Rows from block 7 of the image encoder, named by matrix and row number. Rows with one number belong to one channel. Each number is 50 + 12 x the weight over its row's rms, rounded and kept within 0 to 99. All counts start at 0. After the name is the row's rms in percent of the matrix's.
# convs0: expand pointwise conv (encoder.blocks.7.convs.0.weight, 288x72x1x1), inputs 0-71
# convs1: depthwise 5x5 conv (encoder.blocks.7.convs.1.weight, 288x1x5x5, trained with AdamW), a 5x5 kernel
# convs2: project pointwise conv (encoder.blocks.7.convs.2.weight, 72x288x1x1, transposed), outputs 0-71
convs0.94 090:68 30 50 50 50 81 48 50 50 50 49 50 68 50 50 35 50 16 50 50 29 45 70 70 50 70 50 50 69 50 67 50 50 64 50 50 50 50 60 45 37 50 50 50 50 50 60 50 50 50 21 23 50 50 50 50 50 50 59 50 31 47 50 74 50 32 36 50 70 27 50 50
convs1.94 088:34 39 37 37 36 53 35 36 51 54 53 55 50 64 57 62 31 43 64 58 41 24 50 61 68
convs2.94 038:50 50 32 50 50 50 31 50 50 50 50 50 24 50 50 50 50 50 50 80 99 50 50 07 50 67 50 50 50 35 50 50 50 02 50 50 50 50 50 50 50 50 50 50 50 50 50 50 50 50 50 50 50 50 50 50 50 50 27 50 50 50 50 50 53 50 50 32 50 50 50 50
convs0.95 090:50 00 50 50 50 50 50 69 50 50 50 50 50 50 50 50 50 50 09 79 50 50 69 50 50 50 92 50 50 50 50 69 50 50 50 50 58 50 29 67 50 50 50 50 50 49 50 50 81 35 50 50 50 50 50 50 50 50 50 50 50 50 50 51 50 34 50 50 50 50 50 50
convs1.95 080:38 45 49 57 38 20 42 62 56 46 35 33 35 49 49 45 21 42 56 38 37 52 45 46 44
convs2.95 067:31 28 50 19 50 50 29 68 50 50 50 50 50 50 50 50 33 76 05 50 55 50 50 26 50 50 50 50 50 50 50 50 50 73 50 50 50 50 31 62 50 50 50 37 50 50 50 50 81 50 50 18 50 50 51 50 50 59 67 50 50 50 50 51 50 50 50 50 51 50 26 50
convs0.96 097:50 50 50 50 50 16 50 50 50 44 50 57 50 50 29 50 50 33 50 50 50 50 32 28 50 50 79 28 38 31 55 50 50 46 50 50 50 50 43 22 70 50 40 50 50 50 82 50 22 43 50 50 50 58 29 50 50 53 50 32 50 38 50 50 50 50 50 50 50 50 11 50
convs1.96 097:56 73 83 54 56 50 53 78 52 47 37 58 53 53 49 40 41 50 47 42 62 36 35 49 47
convs2.96 090:50 50 50 50 50 77 55 50 50 48 50 50 50 50 81 29 31 50 50 34 25 50 66 50 50 50 17 50 50 22 49 50 50 50 50 71 50 50 50 50 50 50 98 50 50 50 50 50 52 50 50 67 50 50 50 50 50 50 50 50 50 50 36 69 50 44 74 41 50 50 34 67
convs0.97 093:50 54 50 50 82 50 50 50 50 50 50 50 50 50 50 50 50 08 50 50 85 50 50 50 50 50 50 50 28 50 66 50 16 50 27 50 50 50 50 04 50 50 71 42 50 50 50 50 50 50 50 50 37 50 50 50 29 50 50 50 50 50 50 50 50 50 25 50 50 62 50 50
convs1.97 086:33 34 57 54 57 37 49 57 47 41 56 44 70 43 44 42 33 83 49 45 48 43 73 51 50
convs2.97 081:50 50 50 50 50 50 60 50 60 50 50 50 50 50 50 50 50 50 50 50 00 50 50 89 50 28 50 50 50 50 50 50 50 50 50 50 24 50 38 68 50 50 17 24 36 66 50 42 50 50 74 54 50 50 50 50 50 50 84 50 50 29 50 50 50 50 50 50 50 44 50 50
convs0.98 124:30 50 50 50 50 50 50 57 77 50 50 40 50 50 30 50 50 50 50 50 50 69 50 50 50 50 50 50 50 50 50 50 48 29 50 50 42 50 50 50 50 50 58 84 50 64 54 50 50 45 54 50 50 00 40 50 50 50 50 78 50 50 50 50 76 50 06 50 50 50 61 50
convs1.98 103:45 48 51 37 36 51 56 51 46 31 55 48 37 36 23 48 59 27 24 43 59 57 48 46 64
convs2.98 094:50 50 60 78 50 50 50 50 50 50 48 50 50 50 52 50 50 50 50 51 50 50 50 50 50 66 73 50 50 50 61 50 50 50 50 50 50 50 76 80 50 50 50 46 64 50 63 50 50 21 50 50 50 11 50 50 65 78 50 73 50 50 50 50 50 80 37 82 50 50 75 50
convs0.99 075:50 50 50 50 31 50 50 50 50 50 05 50 50 50 50 50 50 67 50 36 50 50 50 50 50 12 81 50 43 50 28 53 23 50 34 50 50 50 47 50 37 50 82 50 61 50 50 50 50 50 50 50 50 50 50 57 50 50 70 50 69 50 50 21 50 40 50 50 50 30 50 50
convs1.99 112:32 61 57 29 56 39 62 39 49 52 63 50 32 37 58 50 47 23 42 69 50 46 33 55 42
convs2.99 079:41 50 50 50 50 50 50 50 79 50 50 50 50 52 50 50 50 50 50 50 50 50 50 50 50 50 50 27 68 50 64 22 50 50 61 78 50 50 50 70 28 50 38 50 50 50 50 50 50 50 49 50 50 38 32 00 50 87 50 50 50 50 33 56 50 22 46 50 50 50 50 50
convs0.100 123:50 14 50 50 75 29 50 50 50 50 50 50 50 34 50 50 72 50 50 50 50 67 50 50 50 50 46 60 38 04 50 50 34 50 50 50 68 51 44 40 50 35 50 34 50 50 80 72 50 50 50 50 50 50 50 59 50 50 50 50 50 50 36 50 32 73 50 50 20 50 50 50
convs1.100 101:53 56 67 53 47 59 55 49 36 78 73 36 29 56 66 53 45 29 41 55 56 48 46 53 51
convs2.100 103:50 50 87 50 80 65 50 50 50 50 50 73 50 68 50 50 53 48 85 67 50 50 50 50 50 50 50 67 50 48 27 50 39 42 50 50 48 73 31 50 50 50 45 50 64 50 50 50 50 80 42 50 50 25 62 49 70 50 59 50 52 54 50 65 22 50 50 50 50 60 50 50
convs0.101 115:82 40 30 66 50 82 50 83 50 20 50 50 50 38 50 50 55 50 67 50 50 95 50 50 53 42 50 50 50 50 50 50 50 50 51 50 33 50 50 50 58 22 50 50 50 50 50 50 62 26 60 50 40 50 50 50 50 37 46 50 50 50 41 50 50 50 50 49 50 50 50 75
convs1.101 124:38 44 62 51 52 56 53 71 45 46 35 60 85 53 55 60 56 76 47 56 56 45 49 63 47
convs2.101 116:50 54 50 50 53 50 50 41 50 89 45 50 23 71 50 29 67 50 50 50 67 50 61 50 50 50 50 50 50 50 50 30 50 23 67 50 50 50 79 28 50 50 72 50 50 73 50 50 50 50 50 61 50 86 50 50 38 50 50 66 50 36 50 29 50 50 50 50 50 59 50 50
convs0.102 079:93 50 50 50 50 70 50 50 50 79 50 50 46 67 50 50 70 50 86 39 64 50 50 50 50 50 50 50 65 50 50 50 50 50 50 84 20 50 50 50 50 46 50 50 50 33 50 50 50 50 50 50 37 59 50 50 36 66 59 75 50 50 50 50 50 47 76 50 50 50 50 67
convs1.102 111:48 56 50 44 57 57 41 31 32 51 42 41 31 37 60 53 48 47 24 54 49 47 54 16 45
convs2.102 071:50 50 33 50 50 50 50 30 34 75 50 50 50 50 50 15 83 50 50 50 50 15 27 50 50 50 50 50 50 50 73 50 71 50 50 50 50 38 50 50 50 50 50 50 50 18 50 50 56 50 73 50 50 70 38 43 50 67 50 50 50 32 50 50 50 50 77 50 50 50 50 50
convs0.103 082:50 86 19 50 50 50 66 82 50 50 02 50 50 50 60 39 50 50 50 50 50 50 50 50 62 74 50 50 50 50 50 50 50 50 29 12 50 50 50 50 50 50 33 50 50 50 50 50 50 50 50 50 44 50 68 50 50 50 50 50 50 50 50 50 50 50 18 50 50 50 50 50
convs1.103 109:51 34 32 32 39 56 39 40 39 44 37 38 37 33 47 48 38 31 48 44 62 35 32 39 59
convs2.103 131:63 50 72 50 50 58 50 34 50 50 50 40 50 70 50 50 50 21 19 50 36 50 44 50 50 50 50 50 50 50 50 50 50 50 50 67 74 69 79 50 22 50 50 69 50 45 50 32 33 57 50 50 50 50 50 50 50 27 50 23 50 52 50 50 50 50 50 50 50 50 12 65
convs0.104 053:50 62 50 50 50 57 50 50 43 50 50 50 50 50 52 50 41 50 50 50 39 50 50 50 50 50 50 50 30 50 50 50 70 50 50 50 99 50 50 50 50 50 59 50 66 99 50 50 30 50 50 50 50 78 50 50 50 50 50 50 50 50 50 50 50 79 50 50 23 50 67 50
convs1.104 103:58 44 30 34 61 55 45 32 31 53 55 35 35 39 55 35 53 26 44 58 67 50 52 38 47
convs2.104 080:50 60 50 50 50 50 35 50 58 50 50 50 50 50 50 68 50 50 50 50 50 59 50 50 26 19 50 50 50 50 50 50 50 50 50 50 50 50 50 50 03 50 50 50 50 50 40 69 50 50 50 50 50 83 50 34 50 34 50 50 02 50 50 50 50 50 77 50 50 64 50 74
convs0.105 087:83 50 50 31 35 50 50 53 50 68 50 33 50 50 50 50 23 50 60 50 50 23 39 50 50 22 29 50 50 50 36 19 50 34 35 50 50 75 50 50 50 50 50 42 44 32 50 50 50 50 24 50 50 50 57 50 50 55 50 50 50 50 59 50 90 50 50 50 48 50 50 50
convs1.105 099:63 52 45 48 46 50 25 23 53 62 58 39 37 59 59 49 45 36 65 47 62 39 31 54 34
convs2.105 066:69 34 50 50 32 50 50 50 50 50 82 50 75 50 50 50 50 50 50 67 50 50 50 50 50 50 50 09 50 50 50 50 50 50 50 50 50 50 50 50 59 50 50 61 84 50 21 16 50 50 50 50 50 50 33 50 68 73 50 50 50 79 50 50 50 27 50 50 50 50 50 50
convs0.106 129:82 43 50 50 79 50 50 38 35 50 58 50 50 50 50 71 86 50 50 86 50 50 50 50 50 50 50 50 50 57 50 50 50 50 50 50 71 50 50 50 50 67 50 28 50 50 67 43 29 50 24 50 50 50 51 50 40 30 36 50 50 50 32 50 50 50 50 50 76 62 75 50
convs1.106 100:44 43 62 50 42 42 47 67 50 28 37 58 59 68 47 35 63 63 51 32 54 64 75 49 60
convs2.106 125:26 50 50 43 17 50 50 50 72 54 50 22 38 67 50 15 26 50 68 39 53 47 50 50 50 50 50 50 50 50 50 50 50 50 50 77 24 50 50 50 50 50 50 50 50 50 42 50 68 50 63 50 75 61 50 50 73 55 50 50 50 50 50 36 50 20 50 50 50 50 33 50
convs0.107 096:42 50 50 50 50 78 50 75 40 50 50 50 50 50 75 61 66 31 50 50 36 50 50 69 50 50 50 50 50 45 50 50 51 50 50 50 74 50 50 44 50 50 50 50 87 50 50 50 50 50 50 35 50 50 50 49 50 70 50 50 50 50 50 99 50 63 79 32 49 72 50 50
convs1.107 101:43 34 63 25 47 42 57 53 54 51 46 38 43 53 37 49 36 55 61 27 46 59 42 43 21
convs2.107 041:50 50 54 50 50 50 50 50 50 50 50 50 00 65 50 50 50 50 50 50 30 50 50 50 50 50 50 50 15 50 50 50 50 80 50 50 68 50 50 50 50 50 50 50 50 50 50 47 50 37 97 50 50 50 50 50 50 50 50 50 50 50 50 50 50 50 50 50 50 72 50 50
convs0.108 078:08 50 50 50 14 84 50 50 50 50 50 50 50 67 50 33 64 50 70 50 50 50 50 37 50 50 50 50 50 50 50 50 50 50 50 50 47 50 53 50 50 32 50 74 50 35 50 50 65 50 50 50 50 27 25 50 50 50 50 37 50 50 50 74 21 50 50 50 50 30 68 50
convs1.108 096:53 59 36 53 68 38 61 44 40 55 37 29 33 45 62 38 33 46 57 63 27 48 66 55 46
convs2.108 072:39 50 50 50 50 58 02 44 50 50 50 50 62 50 50 14 50 32 50 50 52 52 50 24 50 50 72 81 22 50 50 50 50 50 50 50 50 50 79 50 50 50 50 50 50 33 50 50 50 70 50 50 50 50 50 50 50 50 50 18 50 50 42 27 50 50 50 50 50 50 50 50
convs0.109 100:50 50 35 50 26 50 16 50 79 50 50 50 31 50 74 50 77 50 35 48 34 67 50 50 50 37 48 50 27 69 50 50 50 33 56 68 50 41 50 50 50 40 50 50 50 50 50 53 34 27 32 37 50 17 50 50 50 50 50 50 50 50 48 50 50 38 50 50 50 34 29 50
convs1.109 100:51 46 40 22 39 44 39 40 23 55 42 26 48 39 57 59 39 60 53 55 58 53 33 45 54
convs2.109 046:54 50 50 84 50 50 50 50 50 50 50 89 50 50 50 50 50 81 50 50 50 50 36 50 50 50 83 50 50 50 50 57 50 50 50 50 50 50 69 73 50 18 50 50 50 50 50 50 50 67 50 50 54 50 50 84 50 50 50 81 50 50 50 50 50 50 50 50 29 50 25 50
convs0.110 178:50 50 50 26 50 17 50 50 50 50 60 50 50 19 50 50 50 50 50 50 50 56 45 24 81 59 65 50 50 50 50 57 41 50 50 50 50 50 50 62 51 50 50 35 50 50 50 50 58 50 50 50 42 24 77 47 50 50 50 50 61 70 74 50 24 79 27 69 50 50 50 50
convs1.110 097:55 48 71 67 56 54 40 61 76 35 54 47 51 73 39 37 39 59 68 38 50 50 43 51 41
convs2.110 131:35 50 68 32 45 62 50 50 53 61 50 32 50 76 50 50 50 21 76 50 50 50 50 50 50 32 50 50 54 50 50 44 50 50 23 50 87 50 50 46 50 71 50 50 50 84 50 50 45 58 50 50 50 74 50 50 50 50 50 50 50 50 50 61 56 50 50 50 78 50 50 17
convs0.111 129:50 50 50 61 86 50 50 50 18 50 50 50 50 50 50 41 50 50 27 50 28 27 50 50 50 42 50 50 50 50 27 21 50 50 50 41 54 91 73 50 29 50 50 64 50 50 42 50 50 50 50 50 66 50 66 57 50 16 50 50 50 50 50 50 50 43 50 50 50 50 50 59
convs1.111 104:41 52 75 43 48 35 54 65 55 44 39 63 87 50 51 45 48 64 52 39 40 57 61 53 54
convs2.111 162:50 50 50 25 50 50 50 50 50 50 43 20 27 64 50 50 50 47 58 21 67 55 50 50 50 50 50 92 50 50 68 65 50 50 22 63 50 20 38 50 50 50 50 27 49 63 50 50 50 50 50 68 41 50 41 47 50 50 28 42 38 50 42 51 50 50 50 50 50 76 50 50
convs0.112 053:50 50 50 50 50 50 50 13 50 50 50 99 50 45 99 50 50 52 50 50 50 50 52 69 50 50 50 50 50 50 50 50 50 50 50 50 50 50 93 50 50 50 50 50 50 50 50 66 50 29 50 50 50 50 50 44 50 50 50 50 50 50 50 50 50 50 50 50 50 50 50 50
convs1.112 129:53 43 35 50 51 63 40 24 53 52 51 36 29 52 53 50 36 34 52 51 51 27 25 54 45
convs2.112 147:50 58 50 50 51 50 35 42 50 50 50 28 35 44 50 50 50 38 50 58 50 50 50 50 25 50 62 50 50 50 50 50 45 50 37 50 45 14 11 50 50 50 24 50 38 50 50 50 50 50 50 84 18 36 50 50 68 50 50 34 39 36 50 50 50 50 54 47 50 67 21 50
convs0.113 106:79 54 28 50 50 50 31 68 50 50 31 50 50 21 56 50 50 44 50 50 70 50 77 50 50 50 50 50 50 50 62 50 50 50 50 50 50 50 26 50 86 50 42 50 83 50 50 50 50 50 50 50 50 70 50 50 50 50 50 50 50 41 50 50 50 50 50 22 76 63 74 50
convs1.113 095:61 38 57 53 44 41 50 66 64 32 39 51 66 41 30 34 42 69 52 40 39 59 64 45 32
convs2.113 098:38 50 50 50 81 50 50 50 50 50 72 15 61 50 50 33 50 50 49 50 50 50 50 77 50 50 27 24 50 50 50 50 50 50 50 50 50 50 50 50 53 50 50 50 50 78 50 50 56 24 50 50 50 50 50 50 50 50 50 50 50 32 50 81 59 21 86 50 50 63 50 50
convs0.114 079:50 50 50 70 50 50 50 50 50 34 50 50 50 50 50 66 50 71 50 50 50 50 50 50 50 50 50 50 50 50 50 36 50 50 50 50 50 84 59 39 50 50 50 50 50 50 83 50 50 95 00 48 50 50 72 50 50 50 50 50 50 50 37 50 36 57 26 50 50 50 50 50
convs1.114 094:47 51 54 41 49 33 69 58 20 38 42 67 53 29 55 45 58 43 32 51 41 61 40 45 62
convs2.114 127:50 50 65 41 71 56 33 50 36 50 74 50 61 64 39 50 50 50 50 83 50 50 50 50 50 43 45 50 50 53 50 50 68 17 50 35 50 25 50 50 50 50 50 66 50 50 80 50 37 50 50 50 50 49 50 33 50 80 25 67 50 50 38 50 50 32 50 50 50 77 50 50
convs0.115 086:50 50 50 50 69 25 50 50 15 50 50 50 50 32 65 50 50 46 50 58 50 55 50 33 50 40 50 50 50 50 50 50 50 50 50 50 25 50 50 24 17 50 36 50 86 50 22 50 28 50 29 50 50 50 50 50 50 58 50 34 50 50 50 50 50 50 50 17 64 50 50 50
convs1.115 101:46 34 31 51 58 55 38 24 53 60 51 64 23 51 61 48 53 41 39 56 57 39 40 29 54
convs2.115 067:50 50 50 50 50 50 50 50 50 84 50 50 50 50 50 50 50 50 50 79 50 50 12 50 50 50 50 50 50 50 87 79 82 50 50 36 50 50 50 50 50 50 50 50 50 50 56 50 50 50 50 50 50 50 50 17 50 50 28 50 50 50 50 50 61 50 50 50 09 50 50 50
convs0.116 093:50 50 36 50 10 64 50 19 50 50 50 50 50 50 50 40 50 79 50 50 69 50 35 50 61 50 59 50 50 65 50 50 69 50 50 50 50 50 50 50 50 50 50 74 50 50 50 34 50 50 34 50 48 50 50 38 50 50 37 74 30 74 62 50 75 50 50 34 50 50 60 81
convs1.116 119:56 58 48 45 50 40 36 30 38 51 55 41 30 52 41 56 24 39 21 48 63 45 42 54 39
convs2.116 080:31 66 16 50 50 29 50 20 50 50 30 29 72 50 71 50 50 50 50 25 50 50 50 50 50 50 50 50 50 50 50 50 50 50 50 50 50 20 50 50 64 50 50 64 50 50 50 50 50 50 50 70 50 65 41 50 31 74 50 50 50 50 50 46 50 75 50 50 50 23 50 27
convs0.117 069:74 50 50 50 50 50 76 28 50 50 50 65 50 50 65 50 50 80 50 50 50 50 74 50 50 50 50 50 79 50 72 78 50 32 50 50 76 50 50 50 43 50 50 50 27 31 50 50 71 50 54 50 50 50 41 50 50 50 53 76 59 62 50 28 50 50 50 50 50 77 50 50
convs1.117 107:60 39 60 56 33 42 45 53 52 54 56 35 40 44 47 53 12 36 30 48 49 42 36 45 60
convs2.117 063:50 50 50 82 50 50 50 50 50 50 59 50 50 50 50 34 50 50 50 50 20 50 50 50 50 50 50 50 50 50 50 47 50 50 50 50 50 83 50 50 50 50 50 50 50 38 50 50 30 69 98 50 50 50 50 50 30 50 50 20 50 50 50 46 50 50 50 50 50 50 00 50
convs0.118 082:70 50 50 50 32 75 31 50 50 81 50 50 50 50 50 20 32 50 37 28 48 65 50 43 23 50 50 23 50 50 50 50 50 50 50 50 38 50 50 75 50 50 50 57 50 33 50 50 50 50 50 50 50 57 16 50 41 50 34 50 50 50 29 50 50 50 50 72 67 36 50 50
convs1.118 081:55 42 39 30 42 48 45 28 28 43 55 39 53 49 60 60 61 56 64 61 51 67 53 69 69
convs2.118 049:50 50 50 50 43 91 50 50 70 50 07 50 50 50 50 50 50 50 50 26 50 67 50 50 50 38 50 50 50 46 50 81 15 50 53 58 50 50 50 74 50 50 50 50 50 50 74 50 50 50 50 50 65 50 50 50 50 50 50 50 50 75 50 50 50 50 50 50 50 50 16 50
convs0.119 082:50 50 50 29 34 50 50 50 50 50 50 68 50 50 88 50 50 57 50 50 64 50 50 50 50 50 50 50 81 50 72 50 18 35 50 50 50 50 40 50 50 50 81 28 30 38 50 50 50 36 68 50 50 50 50 50 47 50 50 50 50 50 48 50 50 50 50 50 36 96 50 45
convs1.119 089:40 43 53 46 38 43 41 63 46 29 28 40 68 56 27 40 45 45 49 56 63 26 40 56 53
convs2.119 073:20 50 50 50 50 50 50 50 50 50 88 50 50 50 50 97 44 50 50 50 50 50 50 50 57 50 50 50 49 50 50 50 86 84 50 50 50 11 50 50 50 50 50 64 50 50 50 50 50 50 50 50 44 50 50 50 50 50 50 50 50 50 19 50 50 50 73 53 50 50 50 50
convs0.120 107:50 50 50 50 63 50 50 84 73 32 50 50 50 17 50 50 50 71 50 50 50 50 50 05 82 77 50 64 50 50 54 50 50 50 50 50 50 50 33 50 50 50 49 50 50 50 50 50 50 50 50 50 62 50 50 30 50 50 50 30 50 50 50 50 41 50 50 50 50 15 50 36
convs1.120 089:56 56 69 51 42 47 48 72 65 30 52 57 65 70 40 49 54 70 62 33 56 45 53 36 42
convs2.120 142:25 63 50 50 53 60 50 50 50 50 50 50 51 37 50 50 50 50 52 50 50 50 50 89 35 50 29 50 50 63 50 64 50 50 50 50 50 30 50 50 50 50 50 41 32 48 50 50 50 08 50 50 50 50 50 29 35 50 85 50 50 50 50 36 73 50 72 50 52 50 74 31
convs0.121 094:50 50 50 50 49 83 50 50 50 22 50 50 54 04 50 24 50 50 50 50 50 50 50 50 50 50 51 50 50 50 50 50 50 09 50 50 28 50 43 50 50 31 50 50 50 12 50 62 50 66 44 50 26 50 50 50 34 50 50 50 50 50 50 50 50 50 50 50 32 50 50 59
convs1.121 097:44 55 74 62 60 45 51 78 46 38 47 55 62 50 40 58 53 33 35 44 36 32 51 35 41
convs2.121 072:50 50 50 57 50 50 50 50 37 50 50 50 24 66 38 50 65 50 32 50 50 53 50 50 38 13 50 50 50 50 50 86 50 50 50 50 50 50 50 50 50 50 54 50 41 50 00 50 50 50 30 45 50 50 54 50 74 50 50 50 50 20 50 50 50 50 71 65 50 50 50 50
convs0.122 106:54 50 50 28 10 50 50 50 25 50 50 75 50 38 50 22 50 50 50 50 50 21 50 57 41 50 50 50 58 50 40 50 50 50 50 50 50 50 62 50 50 50 50 50 15 50 14 50 50 32 50 50 50 41 50 35 50 50 48 50 50 50 50 50 84 50 74 50 50 50 50 50
convs1.122 103:48 62 32 42 41 54 38 48 40 34 69 43 65 57 65 61 57 56 36 78 46 54 64 43 57
convs2.122 088:50 50 15 50 50 50 50 83 50 50 50 50 55 50 50 50 50 50 50 50 57 50 50 38 50 31 63 50 50 50 50 14 50 54 50 50 40 47 50 50 50 50 50 50 50 50 74 50 50 50 50 50 50 50 65 68 29 50 16 50 75 50 22 50 50 50 20 50 50 19 50 50
convs0.123 123:46 50 86 50 25 50 50 50 50 50 66 50 56 99 50 83 76 50 50 50 62 50 50 50 50 32 50 50 82 50 68 50 50 50 50 50 50 50 50 60 74 50 50 50 50 50 50 53 50 50 50 33 59 37 50 50 50 50 50 50 50 50 34 54 46 35 50 50 64 50 50 44
convs1.123 084:68 41 38 41 32 48 28 40 52 47 40 50 59 60 51 48 72 67 67 63 47 55 66 64 56
convs2.123 095:50 50 02 50 63 50 50 30 50 20 50 69 50 50 50 09 61 50 50 50 50 50 50 50 50 50 50 50 50 77 50 50 37 50 50 50 82 68 50 50 50 34 50 50 27 50 50 66 50 50 50 50 41 50 50 66 50 26 50 39 50 50 50 34 50 50 50 50 50 50 50 50
convs0.124 117:50 50 50 50 47 50 50 63 50 50 28 50 50 50 11 99 50 22 50 50 50 50 50 50 50 50 50 50 50 65 50 50 50 71 48 47 45 22 50 52 50 50 50 57 50 50 25 50 36 50 50 50 50 16 50 50 50 50 50 74 50 75 50 50 50 50 38 50 50 50 50 66
convs1.124 114:43 53 53 46 41 36 45 39 57 35 28 51 40 47 26 25 45 39 42 31 48 47 35 47 38
convs2.124 177:72 50 65 44 26 50 50 50 50 50 14 71 50 27 53 95 50 50 50 50 50 50 40 47 50 50 50 50 50 56 52 50 50 50 50 28 50 50 50 63 50 50 50 63 50 50 79 50 50 50 57 50 50 25 50 50 24 50 50 50 50 74 50 72 50 64 36 50 50 50 50 62
convs0.125 168:50 50 75 50 35 50 44 76 67 50 50 50 41 50 27 50 21 50 60 46 50 50 18 50 50 82 50 50 50 47 50 34 59 50 75 50 50 37 50 31 50 50 50 50 50 40 66 67 50 52 50 50 50 50 13 50 50 50 50 37 50 50 50 34 50 40 73 50 50 30 44 50
convs1.125 097:42 59 44 49 56 46 63 59 43 49 48 60 60 36 54 41 64 75 47 54 45 69 85 55 54
convs2.125 169:62 67 50 50 66 50 50 43 36 50 71 50 54 46 50 43 63 50 21 50 50 33 50 56 40 35 56 50 44 50 50 62 50 67 50 50 50 44 35 38 39 62 50 62 50 60 52 50 50 50 50 84 50 50 43 89 50 64 50 50 50 60 50 50 39 50 50 62 16 63 15 50
convs0.126 067:50 50 50 50 50 50 50 50 33 50 50 18 72 50 50 50 82 50 50 50 50 50 21 50 50 50 50 50 29 50 50 50 77 50 50 80 50 50 50 50 50 80 50 50 50 50 50 50 74 50 50 60 50 50 50 50 50 50 50 50 50 50 50 50 25 50 43 50 50 50 50 99
convs1.126 097:26 77 52 49 53 33 55 39 42 35 44 71 56 41 52 52 53 29 46 54 52 47 30 52 43
convs2.126 067:50 50 50 33 50 50 50 70 50 50 50 50 50 60 50 50 50 68 50 50 50 38 17 50 80 50 50 50 50 50 50 43 26 50 50 50 50 19 50 50 50 50 76 50 82 50 50 50 50 50 42 50 50 50 50 50 11 50 50 50 26 50 50 50 80 50 50 50 50 78 50 50
convs0.127 105:28 38 50 50 73 62 51 44 50 50 35 35 67 50 47 33 50 50 66 50 50 81 50 67 64 50 50 50 30 73 50 50 53 50 19 35 50 68 50 71 34 80 50 50 41 41 50 54 31 50 71 66 50 50 50 66 50 50 50 62 37 50 72 50 50 42 50 50 47 50 50 56
convs1.127 096:52 53 54 56 46 51 41 62 31 59 54 42 51 24 56 51 55 26 44 56 70 66 32 49 70
convs2.127 046:50 26 50 50 50 50 73 50 50 50 50 50 50 50 50 50 50 50 50 50 50 57 50 50 50 50 50 50 50 19 90 50 50 37 50 50 50 50 50 68 50 50 50 50 50 50 50 81 50 50 08 50 50 24 50 50 77 50 62 50 10 50 50 36 50 50 50 50 50 50 50 50
convs0.128 094:50 50 37 50 50 59 37 50 47 22 82 33 50 50 50 50 50 50 78 38 50 50 42 50 50 50 12 19 50 50 50 50 50 50 50 73 83 50 50 50 50 28 55 50 50 50 50 50 50 50 50 50 50 57 50 50 74 69 28 50 50 65 35 50 67 50 50 50 50 50 50 50
convs1.128 087:66 28 50 35 49 53 49 73 63 43 63 55 64 65 60 55 63 46 62 69 62 35 47 44 45
convs2.128 075:62 29 50 50 50 50 50 50 29 50 50 50 50 50 50 73 50 50 52 50 50 99 36 50 50 50 50 73 29 50 50 52 50 82 62 50 50 50 50 50 50 50 50 50 40 50 14 50 50 50 50 50 50 50 50 50 42 50 50 50 40 50 50 50 50 50 16 73 50 50 30 50
convs0.129 118:50 50 50 50 50 50 50 63 70 50 48 78 50 50 33 50 42 78 50 50 50 23 46 50 50 45 50 50 50 18 50 50 50 50 47 50 50 50 88 50 94 50 50 50 50 76 50 50 50 50 58 63 50 50 50 46 50 50 50 50 50 50 50 50 74 73 50 25 50 57 50 50
convs1.129 095:45 61 63 55 49 45 55 55 60 52 40 58 74 63 40 62 57 81 67 39 48 39 62 62 42
convs2.129 178:47 50 50 50 50 50 50 38 43 36 50 37 50 32 50 50 50 41 50 50 70 66 45 66 47 50 34 41 50 77 50 50 22 50 50 50 50 67 27 50 13 76 50 50 63 23 50 70 40 50 37 50 50 68 50 50 69 50 37 50 44 57 50 58 50 29 65 51 72 50 50 50
convs0.130 125:50 50 50 50 50 50 50 50 50 50 50 50 50 50 50 50 50 50 50 50 50 14 50 20 50 50 50 50 50 50 62 50 20 50 50 50 77 74 50 50 50 50 50 50 50 50 50 50 50 50 50 40 36 65 50 50 50 23 50 50 50 50 76 22 36 50 18 50 50 50 88 71
convs1.130 094:48 53 50 43 47 46 31 38 53 47 47 54 48 45 39 56 42 81 65 50 56 47 75 72 31
convs2.130 115:50 50 50 50 50 50 50 50 41 50 50 50 50 50 50 50 25 50 16 66 50 50 50 78 50 50 50 50 50 50 50 27 76 76 89 39 50 50 50 71 50 76 50 51 50 50 25 54 50 50 26 50 50 50 66 61 45 50 67 50 50 50 50 50 50 50 50 72 37 50 66 42
convs0.131 122:50 39 50 43 50 50 50 50 50 50 57 71 50 50 50 79 35 50 58 65 30 22 50 68 36 41 50 50 50 84 50 50 50 50 50 50 32 42 50 27 50 50 50 50 50 50 50 50 50 78 17 34 17 50 50 50 50 66 50 50 50 33 50 50 43 38 50 26 52 50 50 50
convs1.131 094:43 49 41 40 42 51 42 50 43 37 43 48 40 44 55 47 44 65 56 54 57 41 71 93 55
convs2.131 105:50 73 16 50 70 58 50 50 66 38 49 42 50 50 57 50 26 50 50 50 85 50 50 50 63 50 50 16 50 50 50 48 50 50 50 64 50 50 50 50 50 50 47 65 50 50 36 50 50 50 50 57 21 50 50 70 28 50 50 70 63 50 70 50 50 71 48 36 50 28 50 55
convs0.132 084:60 50 50 50 50 50 14 50 50 50 50 50 50 50 50 50 50 73 50 50 50 50 50 50 75 50 59 42 42 50 50 50 50 63 50 50 50 50 50 23 50 50 75 50 34 50 38 50 22 54 17 50 26 50 50 28 36 50 94 68 50 50 50 50 40 50 50 50 38 50 50 50
convs1.132 097:46 51 43 39 48 51 50 42 48 55 42 35 57 63 40 47 32 73 70 39 35 55 82 44 42
convs2.132 075:50 79 50 50 35 50 50 50 50 50 50 50 50 50 50 50 50 50 50 84 50 50 50 61 50 50 50 50 50 50 31 50 50 50 50 50 50 50 63 50 24 50 50 50 50 50 30 50 50 50 69 50 50 50 50 54 50 16 18 61 77 37 82 50 50 50 50 19 50 20 50 50